Rows from block 12 of a small multi-label image tagger, named by matrix and row number. Rows with one number belong to one channel. Each number is 128 + 32 x the weight over its row's rms, rounded and kept within 0 to 255. All counts start at 0. Numbers have three digits each.
After each channel's rows are labels from the 100 images, of 14848, where the channel reaches its highest value: "lies over" is the class under the peak. Only what is clearly more common there than usual is listed. The data: flat shapes of many kinds, plain or patterned, on busy backdrops. In brackets: how many of the 100, against the usual share in percent.
# convs1: grouped (24 groups) 3x3 conv (model.blocks.12.convs.1.weight, 384x16x3x3, each kernel summed), inputs within the group 0-15
# convs2: expand pointwise conv (model.blocks.12.convs.2.weight, 384x384x1x1, transposed), outputs 0-191

convs1.318:165101112150167187153151111147150182129075113143
convs2.318:160151080167107166051113174150161112159120095114156166099113125125105137098200163094148122159162086127141134166127152138137039092110095082133098141134099064145127129188066128064133151138079167113113135138151159142072105148069118102167143117198126136183180132113106122124060081122085123138175144162099136176186125110100122121150140130120155126151162124123148128125137107099114072191205149092113136015133126144128163163142101145102106178069121167153165138126147087120112086131128102080115169106152122139144102164096157097104140100144094130116079148197162105121155146151124104119
lies over: flower (28 vs 0.4)

convs1.270:076100144099119102084128097143163111120169149063
convs2.270:115144110105041092126098109141141180188073100095122091191142142071080182117100125117072177101088106101119146165155136183141082179134175126149108106140162151187154119169182151083118104097113140083144097067148126151121054129129224117107196109147155135047141108120177163136178103134137116187156180123143077125156096157098088117148167196101170157153226113102138163148140093096088134161133119160099133136142085170090170120088147131107180127077168130151121106095112114134208100097177100117136079120106115128190173105134123124141153155122121093119191140152118078062132128129113094131
lies over: arrow (26 vs 0.3)

convs1.193:085117155140105113103151136121105134129146025126
convs2.193:136201126079100144086128107131184105127135170096152102130133138161116183166110164122138137236127133161155130129115123110143113096114170142106108126144121137105132120097116133119104209165163125127142092150071147082067078131126083123116131117107120082150129150155162108108123169092174116121163166150151117171106178122164098169187123123117143147186125132135115162108116146091203140169116184133180074106132143216143091166173164145104132071105085143119117151127215098153130096105108138159159128147168182057157155178065109128107168146100140126139133195160061137103128151126142138182
lies over: flower (32 vs 0.4)

convs1.80:181096145165104179100137142101181166095133147135
convs2.80:137141177111093109155089154127124159121028143155116144111139083096099157130194085120119138136099142099142150154109113126069112148139104107082152123059083120154154090074088123136131098137113065137113124109146128129055145045146145141107121136137131160120146142105119111208087085116139082227158118091172106137134130125135115095096136090113108173074117086146113185141116108140187169136121163135114159088151062108204117117111126150086126124153140089133144162107119128087069121104095159081115127145114169112095137117098156127154130122143146106118127130116122029111102103090125126138
lies over: arrow (53 vs 0.3)

convs1.197:108196143190115145129145088128069124126151106109
convs2.197:091156121151116160127128111141119123134174128127125124093160074091156121123179122114165153140112102130083110183129145123155108086098134107150138150145160140130139130112050142127135142088004109136093098141157080182072101132152112120119106120139177123159152077156145074113137125129149084186155142024123136255170161120085150160148159170134078139118133133101145084091094125133104131111066162072074062130103140152174192175132130116150087133131078124067107165108122101082072122135122128130122158132162123124136135124117131116100068143091149092188120083113117116159117095130149133108
lies over: flower (85 vs 0.4)

convs1.109:151140192138120102179129136098177096129127068139
convs2.109:131087173155138173134160073138149153112079150071096094168182118088141111137147139115150125084128111103150118104109115142037104117177103080123123114182113099124097123075122145136157091097153151131121115119126104150079088135114087127217142094125094213143102089086106156105129118116128126108128062144152096116148126130128163114112130164073126152093099128073096111097123136129169029109143106158099136128092093131138085130176092101117082152112111135114084106146105134126138158126118129210096156115102157160061169150134115115123137105151149120119083083165107088179094108108133089144
lies over: heart (37 vs 0.7); square (31 vs 0.8)

convs1.160:121208127120167079122132134131140125121067087139
convs2.160:178097129129131147155080126125179112083107120189104134132115084187107055123150119135121166093125198177116173157169089120199148144172084117103125123220127130110130075142131089120136106132110141147147143089179120173146098118107125071108104127172152129111062102143138127110147135153143132134110110097138152186154136109111071113149101088117166114086130116157080117098110120083092167117175117158179117117053093117091087103124148114115180142155117154099168151066141142123132141147101111070071123086158116106057146135104188120109141120129082158131099061066179130114173128153158157087
lies over: square (51 vs 0.8); rhombus (25 vs 0.4)

convs1.44:149100103057120096145127081130176148134172163134
convs2.44:143144128131093099115138138080103164214082100157114077190168157149171109063122137095084050137120131134133180140112154140151101224127109102075131151132097125130121142055101081153149109166110129126123177164114098130067081149095110151153155095120116156154140129152143099110094139107122130080172124178211129100134150103166144070147083097135191129148200141171052154147160144124107067155113144106126156124081194104114138118087112059147115091129118075132092120134167142116155117149145090141107113113062115110131118138176127122105149128115143144127184152129106124091131122139109076108
lies over: arrow (26 vs 0.3)

convs1.172:070140059086117120081090138147136138095117106142
convs2.172:137112106184102109116084200154133088094097134131108181182190127119076137161070148127152078174176129052096171135072116142129138117106153136105100080157101126126130129150136090070066203117193104127153102145138114141088156145161131115188167148115163140066173124097133070106141165097126149056104099149180096164090118099108130088097098110147068139221152139108091108089148145162083124140146109130094108145166112064113136103147110096151181109098169153133187100130158107107069073182108145139075138125143066150153138130126157147158131122079144126142098128151107129123115124077139169158
lies over: pentagon (26 vs 0.9)

convs1.228:143111106164148080127088146119091149197138118077
convs2.228:162177138130102143136139084135112100159144089138141160086209113091138139131153167140100149092099121177082160127065160081093123143152104123118162116111126155175114125112113135119114128095092071076125163065171153097108105154126118135142090131071082144176130139130131108072111114107118115087119093121124166166136083146118161116124119114131105101082128149114112116137096144106141134043112201051118117090110115092145112094172164102136170109141129132103144065156128147094076158105116115104148133110107073122097067073100132139137112165135086122129109148123147113088119143145101056084
lies over: flower (76 vs 0.4)

convs1.167:099170104129115078170136161152129139103071159173
convs2.167:104142203130172119100120104154183118166121134158042106129115143170116145126120063103104154147137116131145100131121111151134149161141124087068103102138068087122130123139086000128148131119125131155161146112116108140132085152108156097157151142073115126148146090113095064161071123093149096103120135179093133154186089127121135133147115101137145111072118121151056067153093122171057139110129126141145113108158124095136107147186162086135149079140110104141175180048127184172120149126184114042111169146120122113065158093120124132141183076151083126105192096148075153090115147065094141101
lies over: pentagon (45 vs 0.9)

convs1.241:127064084170175150110131104147120084141167097130
convs2.241:155106101105115153035102142087122202115114084128140099158191118113133128194135140109114175083095102145136144107146107126135094195190128121108106169090077150142152050147163123150103150135156139069163126099093124184097095063154136158111113119098114135107113145172140156123130153156115081092122093091084079106115190182093105145164119162136080112080121094126161107140136121084100203124061127164129104131131042133171083060109136107155164156154116139127147083113143164158149122154109141173156082114101103074056141127141136136138110112118136130104100102176155095132137151095165182114
lies over: arrow (29 vs 0.3)

convs1.69:111180104107127155151140119159088103084143055142
convs2.69:169084143180113110155085099118121165158116150128181167123132128136185092129147127146138143115172132170122126140121090137130148112162130184128124142151088120101074229166101078077075126124164132113087182129140133189126126105140080136151119114101105129091123129120128157085121146138155192098143138066108160162085163076098104110129072190175102090111162131155117134126092103138138172057119167151127134144169104120115230118116139091128106099122151127116111159082148136130072124164136093078142082082125157146152111092133108166141091151079074132141143125113065088202120115163098094131
lies over: gear (40 vs 0.7)

convs1.303:121082122055085175128133151112132155151176111132
convs2.303:153128107082083122156080125149176109152110141107120102112123133169162159110164108153147073141159094206141129137134085160096065102056152079139127096147071113102190129150153127167144086106159093091106109112134086132114070082120108111108094087118120134080100093134121159130128158043150119136150116122081132164113135109088163135121082114127121128090155138137145122114071139170129130130067086132142167083125147110105114107154130121119119178127169091057150105052164103108131114132159164136141142111081102119089119113108127104124161171107177156172148101112125166127108114140146131099
lies over: pentagon (34 vs 0.9)

convs1.293:115099121058096210119136160120129138154155131132
convs2.293:125147128128148102158137097115167075137123073192070142134129156147189106122130116136150165090101115139085151112149130144098088075147113100086088144162106102143105133180101152125091168161158116179099116086141192155046195131138085053126121106124155067121120123103128068158104116069109157130172182155015109172169104098100132096106109123054166117127142090185131136160145137133129167119073152136146173092131163068126104101096135090154084145092184117198108102024194123139113090121149151167118116161155027097096140129097142173088092175098124112077094043085103106134126121151111133076
lies over: pentagon (44 vs 0.9)

convs1.43:127130150104139102069097065070129125103142087113
convs2.43:044106130143140160139158130156116164101150162116118168170128098171119118153106100173078126130127116039187167068132155095119089136088106118109127123087188120150129169135131120088082133110083164140191208117151118141078090073074120118174131121128176152136112105174161144135120115120108132112136130056163168175082142137093128153181103121129069169151127197065108145146094142116095148097091081188121103087126115091161113146126145068187102112141122143174084091143132118108131125144120096136126084141104119147166124154224118118135124051110173120167195143156151166136157126160135116105
lies over: hexagon (48 vs 1)

convs1.39:111119113149051118143105083089152143117189113139
convs2.39:129132141117175119177216216143086092142103078100134151163166080110127066145127142108132170130114119045085095125139139097178143117155040142127125131100148101143111141166143113089126120139122064113111224179182245157149127151147135156102150108137073114137145083158084083098130089193093118108091140120163131136105097106107132125157127161123175153109074233140057115142073121108143105125121174158111086179132134127099141050117123091140116126121115147135145175116089074114090118084120127134147122147122061164147176146109140090151132107081131072089140164135144153156143133162099100118
lies over: drop (28 vs 0.5)

convs1.6:151122159102124152120133076138056091085119136082
convs2.6:125159073169141103079142107163147180191224166080180160150109123104162116079151153075055149174088173136073131091153106150122149132066113094122118138143097149127118190141165139159123094132140143127056141188135116118155143134092122093101074075127141084196085125140145137183156202086155150152121172192162145146093086110131134136091122165183172175112057190074116163101143091129123113169142168226161176152129087123100111150110129170110141127123100154135125155121162161122136147123102129069213107160134134088118129157084118184096118114119129083110114111156057135104145137098140162150
lies over: tee (76 vs 0.4)

convs1.9:107187107128138134102150115121138091117105185056
convs2.9:129097158127163169125196142139099212143124165138086143140166085134151127168156182122167157168136045115180124132107118114136093116094136140153078106120114078084120168120222122186143137123156187118065164131126150143063109099131145149133091114115142113122147090119141109111135063122148185102100156206149112101124175086129070123081099097130096123093099081092132138113114110128125179083130100128141160091119138176098115140116094116108199076125100161134086157110153130143173106139138153111112127130116140153136107082093105145121114145141081142179179097134129137134096117100097124131
lies over: tee (53 vs 0.4)

convs1.281:166109127114083147093176111168099156179122109084
convs2.281:102115124141127131143080138094082057149116118104078126126187099072099178142107137162125095176142122153090117136176109171029102109106084149134120095164120148129136111095066115128090135142116097116062128095076131028115119115122090130151105118116105111140120124149119154147150125157130083102158133119091116124111110101131161174140115095157075137084150155195112084139140165163128059142106058088121105093098061112099158110162156116118105131113097080167104096100088062150147139137067126106112171125147112137146132097092151102101078087113130215093155127153118101109121144126104150170
lies over: heart (63 vs 0.7)

convs1.50:081137170135147104113112073165116099164067133146
convs2.50:150138112192138136062101133124151113102108131142142146136092116104130103189080114094149131147189110152105105133169162110172115153131065101121163109171101106157079111083137115125114118116113096155111135094094136129147131140137140079122138152116149232116132219190138169135141115138114101168115107105119125167110127192122150110131133165180123166175208111127152099173064129115124071086117132120143105172140149149174185151143161098098180133198168128106093141049073167127162130130109110090142125112108196013130088127097150113141115158119127126087123128144138171134099140107173089160
lies over: pentagon (27 vs 0.9)

convs1.49:121088127170048113114174089160103101132124133114
convs2.49:153133099148176162160131102124157115093119096136187221111121144127087149143145099172152106167130129167103146116144126111149129136120113132101083168201109121114118091111102255135157134128132178129076147090134049161092129148085165067106128179076128144105136161133118099174179127119155133121077180127116056139063129160130097141153114133134102129112136153214098175113145075077060138125130120090158121100090092117141170129102109142120101125122145172071112180158106108113124176103094154116088110143127114106115135168105098068095134132115120090081091121075107152116141112106130160177
lies over: heart (58 vs 0.7)

convs1.232:128118142185172119148138134122109155207092153095
convs2.232:125146155146124141120087155115116150103117094156060090136158162139092125141172125092157135070158114106168062101104142138087077141099190150140175080159137105161149187092119174045106131067116186147117130192134101118116133173114137204126111158116117106075111114127136116149120048156142095139106101118117098111086100153075185101116111127161090110089103147108164147071160068133096161131130141110095135082104137151129105142137114129143119095088088143117139164167164090106123126142198114168174098091116086103170110083139127051097174162118087146095118175134122124118140128115100089138
lies over: heart (38 vs 0.7)